Weights of a small autoregressive pixel model: 6.33M parameters.
Rows from block 4 of a small autoregressive pixel model, named by matrix and row number. Rows with one number belong to one neuron. Each number is 128 + 24 x the weight over its row's rms, rounded and kept within 0 to 255. All counts start at 0. After the name is the row's rms in percent of the matrix's.
After each neuron's rows are labels from the 100 images, of 14976, where the neuron reaches its highest value: "responds to" is what is common among them. Only what is clearly more common there than usual is listed. The data: scattered letters and digits in many colours.
# fc1: MLP up (model.blocks.4.mlp.fc1.weight, 1024x256), inputs 192-255
# fc2: MLP down (model.blocks.4.mlp.fc2.weight, 256x1024, transposed), outputs 192-255

fc1.513 112 [147 145 129 163 132 128 116 104  96 113 116 140  82 129 136 134 160 155 124 105 100  89 159 104 120 132 133 119 118 133 138 140  93  94 120 101  97 117 105 111 161 172 159  85 123 112 115 110 118 136  92  97 141 108 149 105 151 132 127 113 151 147 126 112]
fc2.513 111 [103 146  89 136 103 140 103 129 161 110 149 153 156 143 112 103 133 130 142 129 136 120 146 125 140 143 131 113 119 134 108 145 108 149  95 111 106 133 109 136  83 107 137 142 134 174 117 123 123 144 131 120 114 118 136 152  97 122 145  95 156  68 121 122]
responds to: brown; blue; purple

fc1.260 115 [124 112 148 113 117 119 124 125 135 120 150 122 125 128 125  82 151 143 156  96 121 157 133 115 127 130  94 139 165 152 108 173 111 167 111 115 106 159 124 138 143 117 126 141 102 102 126 110 112 130 102  85 130 116 152 120 129 105 169 146 137 111 118 110]
fc2.260 111 [118 155 114 118 176 176 125 101 133 160 101 141 123 129 103 119  62 167 145 145  84 120  88 135 179 159 147 115  80 125 124 116 115  99  89 122 125 129 153 124 114 163 102 101 103 169 137 109 109 119 148 136 135 147  96 139 167 121 103 109 114 184 127 141]
responds to: yellow; orange

fc1.149 124 [116 114  84  89 146 159 163 189 120 127 150 132 158 118 139 127 143 120 115 135 137 164 115 129 103 118 123 116 137 131 110 130 164 136 113 150 117 122 111 148 122 137 114 130 129  96 149 175 133 130 108 140 126 104 131 132  69 160 127 158 124 121 115 126]
fc2.149 126 [117 130 109 135  82 117  88  85 125 161 138 126 122 155  83  90 151 156 129 130 107  81 130 117 142 134 130 115 120  97 123 145  76 158 135 184 112 152 141 100  99 163  88 109 148 158 111  44 110 152 142 140 122 127 121 155 131 133 119 107 127 135 147 127]
responds to: black

fc1.164 131 [102 130 127  96 122  95 110 171  95 119 125 144 122 133 116 125 118 157  92 133 126 101 133 132 132 145 130 118 153  83 164 120 130 157 159  99 155 128 128  94 170 110 151 101  89 113 108 141 115 149 130 121 169 104 145 153 109 129 130 151 151 130 120 120]
fc2.164 137 [128 118 158 132 114 141 121 180 151 151 132 130 116  94 144 160 138 109  88 136 144  91  59 137 161 113 144 120 134 123 156 121 165 129 141 107 108 117 122 126 146 153 124 135 113 145  85 131 112  99  97 105 132 175 171 130  98 161 192 115 150 154 115 126]
responds to: brown; blue

fc1.385 115 [116 108 160 130 114 115 116 134 140 179 137 105 142 114 131 151 158 115 129 113 163 144 173 148  56 122 140  83 191 156 133 110 104 130 161 118 150 129 119 128 111  83 119 128 111 126 116 114  93 176 125 123 125 122 148 130 141 130 133 166 134  78  88  70]
fc2.385 113 [195 137 125 122 118  98 104 149  89 122 144 227 122 110 146 143 170 111 134 120 168 124 127 131 127 120 122 150 169 137 114 137 230 121 132 108 126 136 120 119 131 118 210 124 122 112 139 137 142 124 122 128 122 113 143 122  95 129 192 126 127  93 121 133]
responds to: brown; purple; blue; the character W

fc1.342 129 [122 110 128 114 103 130 111 120 134 170 133 132 122 159 129 115 144 121 116 130 152 157 132 161  93  71 116 100 139 145 144 119 140 123 202 100  98 150 172 113 134  96  84 139  93 122 142 164  87 209 122 122 152 133 164 128 132 109 168 118  94 131 152  77]
fc2.342 143 [115  92 100 112  80 134 106 130 112 157 118 208 127 114 144 122 119 159 119 120 138 122 134 130 113 105 160 132 127 158 115 127 157 113 170 110 121 156 128  93 145  84 107 118 103 140 115 150 123 171 117 123 140 136 155 107 127 117 158 127  73 125 129 125]
responds to: green; yellow

fc1.688 125 [173 134 103 120 143 122 134 126 102 115 159 149 110 109  90 132 121 115 106 151 108 117 146 141  97 110 115 136 163 149 130 150 161 195 124 151 129 152 127 129 140 142 129  83 124 120 119 140 141 133 143 139 122 134 126 121 131 129 166 175 156  84 155 114]
fc2.688 139 [150 150 159 117 120 145 141 147 159 132 103  90 145 116 107 192 102 135 131 134 110 106 147 130 169 146 144 101  83 133 115 164 129 122 130 142 117  97 153 120 107 138 101 112 102 186  88 103 119 100 144 139 147 152 122 118 143 135 107 155 133 158 108  77]
responds to: purple; brown

fc1.666 105 [119 109 132 135 101 147 112 141 155 193  91 154 141 155 114 112  81 143 128 118 149 141 124 135 102 112 103  89 139 184 146 117 139 108 132 153 116 138 131 161 104 147  69 150  95 164  98 142 145 157 126  71  95 156 185 138 126 163 148 129 153 120 156 131]
fc2.666 119 [144  98 108 139 183 177 146 189 143 142 142 112 115 116 152 132 129 130  89 129 147  92 132 147 137 122  84 120 128 143 114 143 112 107 127  96 132 113 129 162  89 140 158 151 130 153 179 151 120 125 156 146 124 177 114 123  69 160 146 146 108 106 138 140]
responds to: pink; the character G; the character O

fc1.58 126 [150 136 127 167 165 151 151 132 112 123 151 155 129 144 104 118 104 152 124  93 139 131 131 186 126 107 118 126 108 102  84  98 114 146 107 138  99 103 131 131 105 109 138 130 151 124 140 150  90 134 155 131 136  93 115 147 104 137 117 160 167 107 135 115]
fc2.58 130 [151 173 103 177 135  86 136 118 134 144 144 109 117 152 142 127 114  95 118 137 114 145 107 152 150 156 101 129 113 111 128 128 118 137 108 161 144 132 147 130  82 162 165 107 140 134 106  97 103  72 122 139 134 135 115 133 133 127 136 130 167 109 124 106]
responds to: orange; white

fc1.545 122 [141 172 138 124 143 157 102 144 119 166 114 148 111 134 131 110 134 151 131 130 122 165 111 128 125 116 127 115 141 128 141 192  80 126 131 137 127 140 134 139 149 136 150  83  94 100 104  96 137 122  99 150 159 156 138 108 144 151 158 159 139 148 139  93]
fc2.545 130 [115  88 123 113 131 106 126 148 148 136 184  78 136 136 141  77 111 109 121 123 159 152 105 129 117 122 100 159 167 121 127 107 140 145 129 120 180 139 109 134  93 142 103 146 150  94 117 114 117 114 117 139  97 137 176 127  68 161 121 111 116 111 103 152]
responds to: white; pink

fc1.547 132 [163 100 106 120 155 158 142 182 169 107 146 121 138 137 122 130 146 131 136  94 137 142 126 159  94 108 140  94 141 141  93 159 131 142 141 121 122 162 126 125 108 147 144 123 148 154 118 110 108 158  91  99 105 128 131 101  83 131 162 116 135  67 134 115]
fc2.547 161 [ 87 155 184 107 170 133 120 129 129 127 121 150 132 122 148 154 121 130  73 150 145  94 126 127 139 163 102 134 117 149 124 107 108 148 107 116 115 127 189 162 119 127 117 168 149 139 136 167 126 121 173 185  95 125 131 142 154 143 137 145 100 144 117 152]
responds to: teal; brown; purple

fc1.204 110 [148 127 142 125 175 137 111 127 133 169 156  99 154 131 118 131 153 113 150 135 153 130 156 154 115 125 125 114 146 141 137 103 124 131 128 162 144 170 119 136  95  86  84 124 120 159 122 121 117 145 148 128 129 125 130 130 121 131 136 157 131  36 102 109]
fc2.204 106 [193 149 114 111 140 125 108 162 118 126 152 206 122 120 137 104 167 116 130 135 135 137 121 117 139 127 115 150 143 128 125 121 183 153 126 122 158 163 133 115 127 150 207 116  95 127 101 123 131 127 130 126 123 143 131 127 104 128 174 126 137 100 130 113]
responds to: black; purple; blue

fc1.428 118 [103  96 126 139 101 149 143 165 121 156 104 162 124  92 147 143 121 166 132 131 139 104 128 140  85 129 109 101 124 118 107 117 112 120 134 108 132 105 170 123 140 117 169 122  57 115 129 122 111 162  92 161 119 145 155 108 142 126 194 171 140 149 102 121]
fc2.428 118 [181 143 111  84 151 151  98 163  87 112 156 127 127  90 152 139 158 145 154 121 139 125 143 138 123 118 126 161 177 132 133 113 173 142 116  94 186 137  98 139 142 109 158 122  86 109 146 137 146 127 121 167  94 119 155 114 100 149 109 146 110 139  84 154]
responds to: yellow; the character D

fc1.767 114 [151 150 128  67 147 138 127 140 137 127 187 132 121 101  83 115 120 134 132 140 130 143 151 133 102 100 140  78 136 148  93 116 119 151 152 137 187 133 126 151 175 142 113 107 121 142  94 106 137 166 125 111 162 109 148 143 141 107 169 132 127 111 136  93]
fc2.767 107 [148 121 209 100 182 179 136 164 129 117 124 143 143  98 107 178 134 128 158 127 130 105 134 100 124 137  99  92 137 127  94 156 145 127 102 189 127 111 132 136 125 118 158 156 137 170 115 102 137 149 130  90  79 184 105 136  86 138 144 149  94 151  95 147]
responds to: white

fc1.14 058 [151 174 177 101 146 142 106 161 156 125 128 158 119 127 159 148 146 114 104 101 147 133 139 142 117 135  95 115 159 137  80 158 115 143 116 148 127 157 118 156 127 133 126 134 116 138 127 118 135 125 109 149 119 114 142 126  84 122 146 140 135  93  87 115]
fc2.14 036 [140 142 199  92 174 168  84 163 105 115 114  99 160 134  83 127 113 169 131  97 120 159 140 102 129 119 148 113 130 123 136 158 104 138 128 142 143 110 161 126 121 112 162  69 119 136 106 119 142 151 142 101 124 153 153 110 148 130 109 134 110 143 108 146]
responds to: orange

fc1.20 122 [113 142 102 144 132 147 145 113 150 157 183 135 112 156 122  79 121 116 123 135 131 150 116 125 110 119 120 111 125 135 110 114 101 159 121 128 105 152 123 151  98 150 106 143  74 185 148 142 127 128 135 107 100 191 141 127 129 124 136 123 177  99 138 106]
fc2.20 138 [106 127 140 132 143 147 137 146 154 112 112  81 128 111 137 148 119 123 122 151 134  92 127  94 131 135 163 117 151 131 111 150 149 131 144 170 160 139 116 113 134 134 131 192 115 110  96 130 141 139  71 130 100 121  90 116 115 136 135 119 100 158 121 146]
responds to: pink; white

fc1.532 121 [123 182 127 103 132 120 138 133 122 144 138 138 106 103 135 135 160 136 118 134 131 150 129 153 129 103  94  91 128 116 120 123 111  96 199 163 100 152 149 113 110 140 104 140 123 161 119 130 127 186 107 143 174 125 152 134 122  83 212 126  80 123  96 134]
fc2.532 115 [115 122 155 134 165 100 133 134 137 144 117 139  91  58 132 170 132 149 109 130 122 163 118 161 139 145 129 114 139 120 134 122 118 126 146 138 151 132 121  95 138 103 136 137 114 187 128 150 118 139 116 160 162 113 141 167  96 130 210 140   5 131  81  85]
responds to: green; brown; the character W

fc1.103 105 [133 111 105 145 100 125 119 109 142 141 127 138 117 169 129 133 128 123 135 125 131 138 125 117 120 138 126 152 152  65 101 139 173 120 122 134 138 134 105 135 116 105 135 144 135  95 144 124 161 106 103 146 110 163 129  87  77 208 126 103 190  98 160 118]
fc2.103 106 [118 152 129 108 142 144 119 152 117 148  66 128 157 147 108 151 104 184 119 126 100  94 113 146 140 134 153 117 102 136 184 121  97 112 130 107 148  98 145 125 141 139 117 109 118 165 102 139 134 113 167 148 131 104 109 148 127 188 106 130 114 177 129 146]
responds to: purple

fc1.2 116 [150 109 139 152  73 167 120 137 165 109  93 121  96 165 119 156 135 147 125  90 118  96 130 145 126 143 125 105 125 154 120 157 109 115 107 129 160 151  90 113  94 151 161 106 130 152  81  81 162 127 106 149 134 120 166 108 108 118 128 112 152 125 140 131]
fc2.2 130 [134  93 120  96  88 149 130 161 108 143 154  94 117 127 115 127 140 117 141  92 155 171 133 133 103  87 122 100 172 149 142 155  87 120 100  73 131 115 100  72 145 123 145 146 158 124 194 163 142 139 134 132 111 165 166 109 118 109 145  96 131 104 118 127]
responds to: purple; brown; blue

fc1.691 125 [ 93 107  81 160 124 137 112 134 123  71 131 142 130 155 112 114 149 121 112 144 118 134 132 144  88 109 118 145 130 138 118 125 150 168 117 124 105 127 113 105 107 134 136 150 137  86 129 162  61 141 106 156 103 104 143 115 127 150 181 167 157 123 165 150]
fc2.691 129 [102 113 122 163  90 125 124 120 125 156 129 170 181 149 114 153 120 132  97 131 140 138 110 148 105 141 118 112 132 153 114 132 151 150 127 108  95 129 173  87  96 149 140 130 201 122 163 159 117 150 104 152  95 124 144 114 127 135 160 124 121 110 133 158]
responds to: teal

fc1.55 120 [138 144 177 149  87 105 121 126 101 135 153 155 117 124 102 136 190 148 111 126 165 125 107 143 109 101 110 128 148 142 178 134 129 152 121 136 131 132 105 118 153 133 108 141 113 134 127 124 103 109 139 127 132 111 179 119 112 112 177 151 121 147 128 139]
fc2.55 117 [ 95 187 167 146 138 111 129 115 151 114 112 116 108 150 120  95  89  91 142 109  81 160 120 147 146 146  92  89  93 124 120 138 118 105 112 170 101 128 135 130 139 156 132 114  92 154 116 109 108 120 113 105 188 121 107 120 172  85 130 143 147 145 143  84]
responds to: green

fc1.198 100 [122 116 147 169 143 162  92 138 133 110 165 105  87 127 144 106 103 155 125 113 137  96 111 109 184 144 138 183 123  86  84 142 161 169  84 146 110 155 110 127 135 131 106 125 112 115 135 141 127 103 131 136 124 155 115  82 124 123  89  97 170 133 111 156]
fc2.198 095 [110 138 116 126 160 120 107 131 134 169  98 189 123 142 157 124 126 177 139 111 105 100 124  93 214 168 174 255 115 102 133 145 119 116  78 107 135 120 132 103 152 111  99 115 117 151 126 144 108  81 155 130 136 108 129 143 111 139 128 139 125 139 122 151]
responds to: pink

fc1.599 116 [131 141 116  78 130 111  96 131 147 137 109 149 172 130 125 138 147 129  92 109 127 138 115  97 157 164 114 145 148 124 115 167 131 180 140 119  80 148 181 150 120 124 150 145 114 177 110 117 157 147 150 135 139 158 105 154 115 175 169 139 121 144  75 138]
fc2.599 115 [156 146 132 145 151 133 106 154 127 150 161 156 113 136 113 115 146  97 120  83 134 160 147  68 123 125 109 115 133 126 128 160 178 142 122 188 121 143 137 136 102 158 129 120 112 151  95 119 138 142  92  83 141 145  70 107  99 101 131 131 143 121 145 103]
responds to: black

fc1.253 119 [113 166  93 137 145 173  93 142 147 148 130 171 119 158 121 103 110 140 130 135 104 163 104 119 129 131 123 111 133 108 115 172  43 116 158 102 119 138 147 106  93 134 129 119 117 104 111 111 148 152  99 151 153 114 128 101 119 144 117 141 112 124 131  75]
fc2.253 121 [150 136 125 116 117 106 115 112 116 123 153 123 146 146 136 102 147 121  89 111 167 102 127 158 100  99 120 150 141 138 182 106 129  87 169  69 155 142 122 142 156 124 128 123 142  76 188 140 119 114 137 134 136 172 176 125  99 102 108  99 112  81 159 143]
responds to: white

fc1.163 109 [128 141 150 132  75 153 174 129  82 107  97 139 131 102 151 127 140  90 135 135  94 119 143 130 126 118 100 134 115 198 146 164  94 136 116 110 133  89 155  98 170 122 139 143 103 115 119 131 121 119 114 141 107 158 123 106 139 141 148 151 127 116 151 104]
fc2.163 112 [114 126  79 128  74 129 127  87 116 147 141 138 158 128 143  99 170 182 156 138 127 136 193 119 138 149 135 138 126 140 130 103 116 152 140 139 123 113 105 136 103 112 151 120 128 107 119 103 143 137 187 186 135 120  92 129 102 122 140 130 101 135 128 120]
responds to: yellow; white

fc1.147 115 [139 148 147 123 134 137 112 146 117  71 104 137 133 117 122 171  98 142 110 134 128 128 136 140  76 141  83 107 142 151 116 134  96 136 113  99 141 126 136 139 126 129 163 127  67 126  96 137 116 133  77 144 117 149 169  97 159 125 136 170 167 138 118  88]
fc2.147 122 [126 136 145 113 130 111 120 117  81 123 186 108 132 106 144 130 168 117 149 133 175 168 152 145  91 122 117 153 192 158 132 144 141 144 137 122 141 155 131 107 119 128 121 144  84 114 147 155 116 140 102 128 119 105 141 103 125 103 119 139 132 143  97 141]
responds to: pink

fc1.273 120 [129 145 157 115 142 146  97 137 148 162  77 135 106 129  97 124 122 135 133 101  77 151  83 117 137 147  99 125 131 137 109 151 102 131 125 130 137 170 152 141  97  99  88  97 122  90  77 127 101 147  76 150 149 105 144  92 144 121 153 152 144 140 148 122]
fc2.273 123 [115 120 120 168 111 165 169 114  93 160 153 105 151 127  77  89 127 127 143 139 124 145 109 161 101  90 158 113 125 135 197  76  84 150 159 113 136 118 122 115 138 160 181  89 137 126 125 142 126 111 174 144 127 151 138 145 110 141 151 133 105 121 154 126]
responds to: purple; blue; black; brown

fc1.719 082 [118 140 161 140 118 148 132 125 148 124 142 116 147 159 149 136 124 153  99  76 141 132 117 193 127  85 117 128 141 127 107 126 143 110 148 147 133 128 158 107 104  88 102 122 135 174 131 107  84 168  98  94 133 195 132 105 106  95 111  79 133 119 186 142]
fc2.719 079 [145 101 107 116 106 113 138 149 129 150 124 162  81 124 188 116 113  95 144 120 126 124 136 163 123  99 129 146 123 133  63 130 131  53 170 105  77 138  80 129 126 100 144 140 112 100 132 151 126 146  93 134 173  97  98 118 100 115 153 121 131 130 147 109]
responds to: yellow; pink; orange

fc1.1 125 [142 101 129 136 107 112 121 143 159 140 130 136 107 171 106 183 174 136 112 131 120 163 127 135 142 120  83 121 130 165 136 131  97 124 119 120 125 136 135 124 124 141  85 146 112 145  90 193 129 147 136 133 159 176 128 143 113 107 124 115 140 140 137  84]
fc2.1 132 [131 137 146 135  94 101 139 124  94 111 126 139 114 137 152 143 141 158 109  81 121  93 141 147 175 133 123 197 132 118  97 117 153 120 110 111 153 145 123 118 146 155 128 138 144 101 119 135 115 106  92 120 139 142  81 113 111  95 113 159 142 126 137 134]
responds to: white; yellow; orange; pink

fc1.700 120 [111 109 135  74 142 151 130 183 161 154 140 148 111 120 124 111  92 114 127 163 133 171  92 134 117 112 121 107 155 167 136 121 121 164 160 113 130 138  78 135 170 135 139 143  94 135 132 152 130 129 129  98 127 157 164 131 110 153 118 151 122 154 158 141]
fc2.700 135 [110 155 165 135  97 186 103 155 159 122 117 101 114 142 130 141 145 136  88 101 109 101 137 129 173 128 145 129  90 116 116 153 111 135 139 119 135 132 157 140 102 145 111  89 134 148  83  85 118 101 104  86 168 110 154 124 182 151  89 153 148 160 112  97]
responds to: white

fc1.505 129 [156 137 118 146 151 124 121 137 124  87 148 127 115 152 121 141 127 146  95  91 165 106 112 144 138 123  85 142 119 105 127 125 117 142  96 130 110 127 110 160 108 136 128 160 170 137 160 136 120 120 141 169 150 135 146 114  82 147 116 141 194 116 119 134]
fc2.505 134 [151 138 144 180  89 116 121 118 126 131 138 109 134 136 183 137 132  85 136 138 138  90 136 120 150 156 117 167 129 102  77 192  96 130  85 163  69 125 146 135  99 122 179 164 155 156 132 102 164 109 113 141 131 148 137 119 101 128 127 138 164 115 114 130]
responds to: brown

fc1.368 111 [164 110 150 100 114  92 141 154 139 118 141 103 143 130 122 139 186 115  99 123 162 170 141 136 100 141  96 104 181 166 121 121 149 128 131 136 135 152 146 138 112 129 145 129 109 134  91 156 110 165  99 116 128 116 134 163 114 122 150 152 162  59 120 114]
fc2.368 105 [146 177 166 120 180 120 106  97 172 142 152 170  94 116 117 147  82 127 154 131 134 145 136 129 143 160 131 128 123 158  96 133 113 152 107 111 103 167 140 138 138 134 146 106 115 161 140 132 109 105 143 103 134 117 155 121 177 108 103 145 147 131 114 101]
responds to: teal

fc1.213 123 [127 150 140 122 132 148 118 119 125 131 140 118 114 125 175 112 120 154 106 125 189 123 145 134 155 104 128 140 124 113 127 148 152 103 144 131  85 139 170 162 143 127 137 117  95 116 157 116 135 113 146 159 175 141 151 119 119 106 132 125 122 118 114 130]
fc2.213 118 [134 146 114 112 102 140 124 134 128 131 118 134 146 128 236  98 104 120 141 164 124 129 127 122 189 107 128 175 116 110 167 106 151 111 151 144 119 124 141 168 136  88 128 115 101 108 133 102 145 125 141 129 128 111 153 130 135 118 113 131 105 125 128 124]
responds to: brown

fc1.160 106 [122 125  61 144 100  76 111 149 149 115 127 137 171 122  92 107 133 164 101 130 190 159 113 118  90 112 147 121 149 143 154 110 118 122 125 126 121 117 149 115 120  94 136 150  92 168  88 113 132 139 158 114 134 152 145 120 109 146 125 163 141  76  95 126]
fc2.160 098 [175 129 126 118 137 136 106 123 111 121 129 227 138 119 158 125 166 117 111 125 116 125 198 114 130 125 134 127 133 137 140 116 197 168 116 125 192 115 122 159 135 123 189 117  78 117 134 129 150 128 134 131 121 112 124 132 116 139 161 128 132 110 119 114]
responds to: pink; yellow; white

fc1.388 098 [160 144 135 115 175 126 132 137 113 120 142 148 114 125 138 126 120 106 120 157 152 125 135 137 128 110 136 131 137 129 114 117 100 122 116 110 175 158 146 129 109 140 112 101 114 122 148 134  95 118 126 146 114 125 161 133 122 139 141 130 176  93 137 133]
fc2.388 099 [132 112 117  95 131 128  91 162  97 121 157 119 123  68 148 117 132 128 149 142 163 152 107 144  87 104 113 133 157 151 105 116 157 129 150 129 108 156 146 147 146  89 124 142 137 145 109 135 125 176 141 117  99 117 174 135 121 131 201 149 125 104 136 130]
responds to: pink

fc1.16 118 [116 156 120 106 106 134 117 126 115 125 149 133 147 129 114 140 150 123 114 124 140 189 135 116 111 140  91 128 133 135 133 112  88 156 123  95 108 157 128 126 150 120 122 108  64 155 117 158 122 134 130 133 115 134 153 146 142 120 116 175 103  44 112 116]
fc2.16 129 [117 117 122 121 140 135 126 101 153 130 129 133 141 127 131 111  82 169 126 124  95 133 111 127 178 158 147 136  83 131 113  98 112 119  84 115 125 124 156 160 120 140 100 115 103 158 118 157 119 126 122 132 139 144 123 155 167 127  51 106 143 126 129 138]
responds to: yellow; pink; white

fc1.153 129 [149 148 121 131 105 146 124 140 134 121 153 142 124 133 138  99 116 120 177 120 126 132 148 121 122 116 111 113 115 139 138 131 109 120 123 149 114 102 126 150 140 146 135  91 120 141 103  86 129 123 160 101 118 119 148 117 151 162 138 165 152 119 104  92]
fc2.153 144 [130 133  74 119 101  96 112  71 135 106 169 153 139 141 112  92  91 146 165 159 133 127 161 145 134 141 150 107 120 103 105 117 154 106 129  75 121 142 112 120  91 106 162 129 105 147 159  95 129 134 164 138 130  85 142 154 137  85 124  95 131  78 129 138]
responds to: white; pink; orange

fc1.488 124 [135  92  99  97 156 142 120 201 154 148 125 108 125 110 111 130 122 139 122 140 130 146  54 128 151 135 112 139 147 128  96 143 146 180 112 111 110 154 180 161  85 160 120  96 100 161 128 192 112 142 136 144 101 161 130 107 129 128 161 165 131 110 125 163]
fc2.488 134 [134 127 124 190 126  86 117  92  68 171 128 146 112 124 129 120 164 151 108 130 132 113 197 129  98 129 141 150 150 120 164  95 134 142 117 135 150 129 103 105 139 131 136 143 117 115 109 110 112 140 126 134 152 100 124 124  97 133 169 138  88 132 150 136]
responds to: black; brown; purple; blue

fc1.429 117 [105 118 147 116 145 174 109 111 135 145 138 156 139 184 118 107 142 151 140 125 124  99  87 127 116 110 145 105 127 104 117 130 115 147 141  98 108 134 153 144 126 150 155 103 124 104 173 108 125 131 146 123 101 131 161 139  82 169 132 116 179 115 171 126]
fc2.429 117 [115 124 120 139 128  98  81 107  78 158 128 174 164 130 111  99 140 178 126 119 127  98 128 161 138 135 155 163 130 144 148 136 112 165 111 121 136 123 154 156 117 137 111 108 158 140 177 104 161 133 165 176 112 103 106 114 144 112 110 128  81 162 128 147]
responds to: teal; yellow

fc1.477 121 [146 129 139 150 128 126 119 114 121 162 161 159 114 131 108 146 188 127 111 145 176 148 148 153 121 118 128 126 157 126 156 125 131 154 165 105 137 135 126 150 151 119 161 139 150 148 151 111 118 115 129  97 152 129 166 165  70 137 175  96 113  96 138 130]
fc2.477 130 [131 120 105 134 113 118 155 150 102 141  91 110 183 134 152 162 124 175  89 127 124  82 117 114 137 123 130 151 155 118 154  91 140 136 140 133 136  99 146 142 121 105 151 158 132 120 120 192 143 152 132 140  99 148 110 151  91 158 138 116  95 187 119 165]
responds to: brown

fc1.246 120 [151  87  86  99 125 147 125 147 143 107 113 102 160 113 139 127 144 149 107 122 180 127 118 134 126 106 126 121 160 149 164 131 126 187 108  89 149 126 130 164 161 127 104 134 123 140 113 134 151 135 124 150 114 101 139 155 110 126 138 121  97 100 125 138]
fc2.246 118 [129  90 114 167 110 117 148 109 136 139 142 153 106 113 120 110 157  97 145 142 113 136 171 120 127 138 179 147 125 128 145 111 143 142 131  89 137 130 113 104 195 151 120  86 137 118 125 117 120 124 107  92 132  95  73 130 143 100  89 122 121 125 134 112]
responds to: teal; orange; yellow; pink

fc1.652 118 [112  88 138 136 117 141 152 126 198 134 132 167 144 148 118  67 129 137 136 137 141 126 112 115 115 161 132 102 123 182 139 121 127 121  97 136 149 125 141 147 143 118 101 167  94 141 122 110 123 133 139 151 112 164 128 118 124 149 176 104 158 124 126 149]
fc2.652 117 [150 153 163 132 125 135 166 172 151 122 115 142 117  99 139 173 111 110  89 148 140 127 140 104 129 128 158  89 116 109 132 142 159 138 127 114 112 111 127 142 200 142 164 139 118 126 119 154 164 121  60  98 149 134 135 135 130 133 167 144 148 111 109  95]
responds to: pink; white

fc1.235 110 [ 99 139 168 122 171  96  97 126 101 151 129 110 151 152 128 137 125 129 132 109 107 173 124 134 144 123  98 141 156 119 132 149 107 201 142 141 130 173 163 134 113  96 126  99 117 127 112 135 120 170  74 170 133 135 116 128 141 141 128 136 110 137 116 102]
fc2.235 103 [158 150 170 136 163 102 126 143  86  75 117 185  83 134 114 145 123 123 129 134 134 120 113 120 122 145 144 122 127 122 132 125 136 103 121 108 101 131 118 124 154 128 175 129 119 134 172 172 145 107 110 130 146  88  95 103 133 131 152 126 121 129 129 123]
responds to: brown; blue

fc1.617 117 [108 139 110 116 134 159 128 104 120 159 109 149 108 161 106 129 112 143 146 149 133 143 173 125 136  99 121 100 131 159 162 116  91 111 131  88  90 108 123 132 123 146 114  92 127 144  73 144 134 106 155  97 161 161 139 144 141 122 136 142 173 123 115  80]
fc2.617 120 [ 58 125 141 166 154 158 116 113 167 148 150 114 133 158  80 126 148 133 159 127 114 115 158  90 137 134 166 127 148  68 115 201 108 127 126 124  98 131 104 107 119 156 116 126 132 108 130  97 124 118 125  94  92 105 117 100 129 106 120 112 132 110 124 137]
responds to: orange

fc1.557 116 [149 101  84  97 128 130  96 146 178 135 174 154 162 150 101 152 151 116 106 137 139 160 126 139 137 108 144 128 167 101 141 151 137 141 127  91 130 159 145 109  60 109  94  85 101 149 100 103  82 162  92 125 132 151 191 114 128 112 109 101 125 119 145 123]
fc2.557 121 [135 148 125 154 138  70 112 118  88 155 158 138 104 123 107 102 114 123 152 169 147 117 136 160  99 114 155 119 132 135 140 125 142 109 153 103  56 137 126 128 125 152 154 120 142 140 162 123 145 108 142 124 129  92 153 142 117 115 156 126 127 101 138 128]
responds to: green; pink; white; yellow

fc1.416 128 [116 150 142 133 111 145 110 131 176 172 126 134 139 154 100  75  86 103 140 100 133 128 124 143 115 157 118 109 137 126 123 157 132 141 128 156 154 163 143 165 123 131 120 102 120 131 104 104 139 105 130 101 124 118 205 123 120 131  97 111 133 125 140 127]
fc2.416 152 [108 126 101 129 160 190 150 176 176 119 120 109 116 142  97 127 100 125 156 136 102 144  64 124 119  95 117  76  98 124 121 147  92 120 123 162 137 117 120 156  99 148  98 121 115 162 140  98 125 141 154  72 117 159 123 141 118 148  76 136 155 127 141 148]
responds to: the character O